Weights of a small audio frame classifier: held-out accuracy 97%.
Rows from expert 7 of block 4, named by matrix and row number. Rows with one number belong to one neuron. Each number is 200 + 40 x the weight over the matrix's rms, rounded and kept within 0 to 999. All counts start at 0.
# up: expert up (model.blocks.4.mlp.up, 8x128x256), inputs 0-255
# down: expert down (model.blocks.4.mlp.down, 8x256x128, transposed), outputs 0-255
up.15,163,208,200,200,183,187,200,200,200,200,200,111,233,200,200,200,200,142,200,200,118,200,197,200,114,200,200,200,200,200,244,200,200,46,200,86,257,200,204,200,200,236,197,200,200,266,200,200,200,200,313,200,211,281,200,200,200,298,200,241,310,224,200,200,200,341,200,200,161,200,200,200,228,152,305,200,200,200,200,200,200,200,358,200,200,200,200,200,200,200,172,200,304,209,115,234,200,200,228,200,200,71,200,200,200,200,200,303,127,200,200,200,200,200,200,279,200,136,290,200,200,200,200,200,200,206,200,182,200,159,200,200,138,106,200,200,200,210,250,200,202,200,263,200,295,200,200,200,200,149,200,200,200,200,200,200,121,200,141,223,128,200,200,295,200,200,200,200,200,200,200,200,200,200,200,200,200,200,200,279,177,200,200,200,200,200,326,230,200,200,200,101,200,246,200,200,200,200,179,200,121,82,179,200,200,200,200,225,200,200,263,200,200,200,225,200,200,200,209,200,200,200,200,200,200,200,200,200,234,230,206,200,233,198,200,200,200,200,200,200,200,200,200,200,176,192,168,200,200,200,200,128,133,144,200,86
down.15,200,200,200,200,228,200,200,200,200,200,200,268,200,200,200,200,255,200,151,200,200,197,200,264,200,158,200,200,200,200,200,200,200,200,200,305,200,306,200,200,106,200,200,200,309,200,194,200,200,149,200,200,200,194,200,200,311,204,282,200,147,200,50,200,116,200,302,200,200,200,92,216,200,200,200,200,200,294,200,200,200,200,200,200,200,200,161,59,140,200,200,200,139,129,200,200,200,200,238,200,200,200,200,200,248,353,200,200,200,200,200,200,196,200,200,200,207,200,200,200,316,200,200,200,200,200,200,158,200,200,200,200,397,200,200,200,188,220,200,142,200,211,110,200,200,159,200,200,200,200,200,183,200,200,200,200,200,200,200,200,249,200,153,200,182,200,166,207,97,290,200,200,200,250,200,86,200,343,200,81,291,246,200,93,200,126,160,143,200,200,193,142,200,255,299,200,254,200,353,200,279,200,232,200,161,200,200,200,200,112,200,200,200,200,200,200,200,200,200,68,200,200,200,200,154,200,200,200,200,248,200,165,177,200,200,200,186,200,200,200,200,251,200,200,200,200,200,200,200,222,270,200,200,0,200,200
up.16,160,275,200,200,200,237,200,187,200,200,192,200,205,200,226,200,200,200,200,200,310,200,200,184,200,137,200,200,200,200,200,200,149,200,137,232,200,200,297,200,200,200,200,107,200,192,200,200,200,200,200,200,200,71,188,200,129,258,200,200,200,125,220,200,136,200,158,200,302,200,148,200,152,200,200,131,200,200,219,200,200,245,200,200,169,211,200,200,200,200,234,200,200,200,250,200,103,200,200,200,144,200,272,155,200,200,200,200,200,75,200,200,200,200,238,200,200,200,200,200,200,200,200,275,211,200,200,200,200,200,200,145,200,200,200,200,331,200,200,181,200,200,200,231,200,200,235,200,200,200,241,296,200,200,200,200,270,200,180,200,186,200,200,200,200,102,200,307,200,200,200,200,200,291,200,200,200,200,200,200,274,200,171,200,200,200,144,200,200,200,200,197,200,200,200,313,58,200,200,200,200,200,200,203,200,200,240,200,200,200,149,200,200,200,203,230,200,200,107,200,210,189,200,200,200,200,200,200,272,200,120,94,135,215,200,200,134,166,200,200,200,200,200,295,200,200,200,200,200,200,210,200,200,200,200,200
down.16,200,226,200,200,200,200,321,257,200,200,200,200,200,200,159,200,200,136,200,200,200,200,200,200,200,200,200,200,200,200,137,233,204,236,218,290,200,177,200,200,233,200,239,200,200,200,200,200,200,54,200,200,312,200,200,200,141,200,200,200,127,200,189,202,200,227,200,102,63,200,200,200,200,200,200,200,200,200,200,8,200,200,200,200,200,200,200,200,262,200,200,200,320,200,119,200,200,200,200,153,201,301,200,212,200,200,200,200,200,200,200,200,224,200,200,200,186,202,200,259,200,66,96,217,200,157,227,200,195,200,200,200,127,64,200,299,200,223,200,200,200,200,200,200,200,200,200,200,171,297,200,266,215,165,200,137,200,200,200,200,200,200,196,200,200,200,200,200,200,200,85,129,200,168,200,200,167,146,185,200,195,200,200,200,200,200,158,257,200,200,200,200,200,200,147,203,296,169,200,104,200,200,292,294,263,200,200,200,182,200,200,200,200,200,200,216,104,200,200,200,175,181,130,199,115,200,200,200,200,200,200,200,200,104,200,247,200,200,200,263,200,200,200,200,200,213,200,200,200,200,200,200,200,127,200,200
up.17,200,200,200,245,200,200,156,200,167,200,200,200,200,200,200,233,200,200,200,200,86,200,200,143,200,200,200,200,200,200,200,200,200,200,200,149,200,200,200,200,223,200,200,200,157,247,200,102,200,239,135,200,200,200,304,200,200,285,300,200,200,200,161,200,200,200,200,119,200,200,200,200,200,200,200,200,200,200,200,273,200,200,200,200,200,200,200,200,200,200,200,204,257,200,136,200,200,200,200,200,86,200,114,200,200,200,200,52,200,200,200,200,200,200,336,200,153,200,200,244,1,200,200,200,200,200,200,200,200,200,200,200,200,200,200,200,200,200,200,246,200,200,200,200,238,200,200,200,200,200,200,200,200,200,216,200,200,200,200,325,183,200,200,258,200,380,200,200,200,284,200,200,200,200,200,200,144,215,200,277,200,200,165,200,137,196,200,200,200,200,200,216,107,340,200,200,200,200,88,49,192,200,89,200,200,118,200,200,200,200,194,200,200,200,200,84,200,200,200,223,200,200,200,200,291,185,200,200,200,200,200,200,77,200,200,168,200,200,200,200,90,99,114,237,200,200,200,200,200,270,200,200,200,249,247,200
down.17,254,200,200,200,200,153,191,200,207,200,200,318,200,200,200,200,200,200,200,244,200,200,200,200,200,200,200,131,200,191,191,200,200,200,200,200,200,271,200,200,200,200,200,297,186,200,279,200,200,200,292,200,200,200,200,200,200,200,200,200,200,200,200,200,200,200,200,372,200,200,200,200,200,200,200,200,200,200,200,159,200,200,200,225,200,200,200,200,437,200,369,200,200,141,326,200,200,200,200,200,345,200,200,306,219,240,200,200,200,200,200,118,200,200,200,200,200,364,200,200,200,200,200,200,200,200,200,200,200,174,130,200,141,161,200,200,200,150,200,200,200,85,200,271,398,200,200,200,200,211,200,200,200,200,200,200,200,210,200,200,200,215,247,200,200,200,137,200,297,200,200,148,123,200,200,200,200,201,200,200,200,200,200,200,200,200,200,200,200,200,200,200,200,200,200,200,155,200,200,200,200,200,200,200,200,200,200,200,174,200,200,200,200,200,200,200,200,120,200,200,141,200,200,200,126,200,146,200,200,200,223,195,200,384,200,200,200,200,200,200,200,200,200,200,106,200,200,200,227,200,200,200,200,200,200,200
up.18,200,200,200,200,216,200,200,241,200,200,248,160,200,185,200,200,200,200,146,200,200,200,200,190,200,200,200,200,200,272,200,200,200,200,200,200,200,200,94,200,200,200,130,200,212,200,200,200,200,200,200,200,200,276,209,200,200,200,177,200,200,200,345,152,200,200,200,348,200,200,200,200,200,200,276,200,200,210,71,136,167,200,200,200,200,296,294,200,200,200,200,104,200,194,262,200,200,200,200,200,200,319,279,200,200,200,99,200,200,200,80,256,235,200,200,213,200,200,187,146,241,354,200,200,200,298,333,198,200,200,200,200,200,234,200,200,200,200,154,200,200,200,200,200,200,149,200,200,200,200,200,200,200,268,200,200,200,200,200,146,200,370,200,181,269,321,200,263,114,200,200,200,200,150,200,103,200,200,197,200,200,200,200,200,200,200,200,200,200,141,200,200,200,261,200,242,143,206,200,193,200,200,200,332,200,200,198,302,200,107,200,145,126,200,200,200,200,200,200,200,108,200,200,200,222,200,200,200,200,200,303,200,311,200,240,200,200,153,304,200,147,200,200,200,200,241,200,200,200,200,200,200,200,115,40,209
down.18,200,281,200,157,200,200,200,172,200,200,200,200,200,200,200,200,136,200,200,200,200,207,200,200,339,140,102,98,200,200,345,200,200,200,200,200,200,200,200,224,176,200,124,124,183,61,200,200,200,152,200,200,200,275,200,375,200,200,200,200,288,200,200,298,200,200,200,200,189,250,313,200,200,109,200,200,285,200,200,200,167,200,200,200,200,200,204,311,200,200,200,364,200,200,200,200,200,230,200,200,201,200,200,200,198,216,200,200,200,45,200,200,218,29,200,175,200,200,255,200,200,200,248,357,200,200,95,131,200,200,200,281,200,200,156,200,139,200,266,200,97,200,200,200,200,200,200,0,200,293,200,101,200,294,64,200,200,200,200,200,200,255,200,200,200,200,200,200,200,200,241,200,200,235,200,258,200,326,200,200,200,200,200,200,200,304,200,200,165,200,200,200,200,150,176,200,200,200,332,231,200,200,200,200,217,200,141,200,200,178,154,304,248,200,200,146,198,200,253,200,200,200,200,259,165,291,200,135,167,200,200,200,200,200,186,200,200,200,280,216,200,200,200,200,200,200,174,200,200,200,238,200,200,200,200,200
up.19,200,200,200,226,180,168,137,200,200,200,267,200,200,200,200,200,149,200,247,200,200,332,200,82,200,313,200,200,262,99,60,252,200,200,200,200,200,200,294,200,200,200,197,200,200,200,200,129,200,200,200,200,105,200,192,200,200,200,200,235,200,200,292,200,200,193,200,200,200,285,237,200,200,200,200,149,204,200,137,200,190,200,192,200,200,200,200,200,200,200,200,208,200,200,200,200,200,293,241,237,200,200,200,200,164,200,216,134,200,125,150,200,301,206,200,200,200,190,200,200,174,200,225,200,200,200,200,200,200,167,200,200,125,280,200,163,200,200,200,200,200,200,200,156,200,186,200,200,200,200,200,200,200,200,200,200,200,200,200,200,200,200,200,200,200,200,222,200,200,200,200,200,200,140,200,164,200,200,200,200,207,200,360,133,200,200,342,70,242,231,200,327,200,200,200,200,258,200,200,200,161,200,231,200,200,187,200,200,200,157,200,200,197,184,200,200,221,200,172,244,200,200,200,200,200,200,200,200,200,200,171,200,171,200,200,200,200,154,167,200,248,328,200,200,170,215,200,200,200,290,300,200,167,200,200,200
down.19,200,200,200,329,209,196,200,273,200,200,200,215,151,200,176,200,200,200,200,200,200,69,200,200,249,195,200,200,200,200,200,144,173,294,200,200,200,254,212,121,200,200,200,200,252,200,200,179,200,170,228,200,200,200,200,200,196,81,200,127,200,200,200,112,265,200,200,200,104,200,200,200,200,200,96,227,200,200,200,200,200,200,200,200,251,200,200,200,231,200,200,200,200,162,200,200,200,197,200,277,200,200,200,200,200,228,200,200,243,200,270,200,234,200,200,192,164,200,200,200,200,200,236,166,200,200,200,200,200,200,200,200,200,198,200,157,200,200,172,200,180,212,200,309,179,220,200,200,355,200,313,200,200,200,200,200,200,235,200,200,200,200,200,111,200,200,228,115,200,200,146,39,160,200,349,200,226,200,200,200,200,87,200,289,186,200,118,303,143,200,200,200,200,200,200,188,200,234,200,200,200,200,200,200,200,200,200,200,200,144,200,200,200,232,200,200,200,155,200,185,200,200,200,200,200,200,200,200,200,200,190,200,200,200,200,250,200,179,200,158,200,200,173,200,200,200,200,200,200,200,200,200,200,200,200,200
up.20,200,277,140,200,200,112,200,200,200,200,200,200,200,200,272,263,200,200,200,200,200,200,200,200,200,200,200,200,200,200,200,176,200,171,200,200,200,282,233,200,255,200,351,200,200,200,200,157,200,212,245,200,309,200,200,197,94,200,200,200,200,143,200,200,200,200,200,200,165,158,200,311,258,200,200,200,200,200,200,200,200,200,200,200,200,200,270,177,200,200,200,200,249,200,200,150,200,193,200,200,200,200,200,200,198,200,200,200,200,200,229,200,200,206,200,200,113,200,149,200,200,190,101,200,291,200,200,102,200,200,200,78,208,200,200,200,200,200,200,237,228,200,200,200,218,200,200,200,200,200,200,168,200,200,200,213,229,200,200,200,200,200,200,200,200,200,173,200,200,200,200,200,167,200,200,214,200,231,200,200,200,366,200,200,200,210,200,200,231,274,200,200,200,200,141,253,200,200,200,27,200,200,236,200,200,200,200,200,200,200,200,200,248,200,200,200,200,160,200,200,246,200,200,200,200,132,200,200,200,259,200,200,200,200,200,200,200,103,200,200,200,200,134,200,200,83,71,200,151,168,200,200,261,226,336,200
down.20,150,200,200,200,200,200,179,171,200,200,200,200,200,200,200,200,200,242,200,200,200,200,200,200,271,200,200,200,200,200,312,200,200,200,200,200,231,290,200,200,239,200,167,200,200,216,200,200,200,200,200,200,106,200,233,200,200,249,200,99,251,200,200,185,200,200,200,200,200,200,200,200,200,200,200,204,200,113,276,243,200,200,200,200,200,200,239,200,200,200,264,200,200,200,200,200,200,108,167,162,200,200,200,200,200,116,200,200,200,200,200,234,200,200,200,200,200,200,200,200,242,200,200,187,200,200,200,200,257,200,200,240,170,200,200,200,200,200,200,200,200,200,104,340,200,200,200,370,200,200,200,200,347,200,200,200,194,200,200,200,200,200,200,200,181,200,200,200,200,200,200,200,200,200,200,200,200,200,227,200,262,200,378,151,200,239,200,200,200,200,206,200,200,200,235,200,200,200,262,200,74,200,200,200,178,200,200,237,200,200,200,200,114,200,266,200,200,200,286,200,114,200,200,66,200,200,200,200,154,200,200,200,200,169,200,200,295,200,200,185,76,189,200,200,200,311,200,200,200,200,200,200,200,200,200,200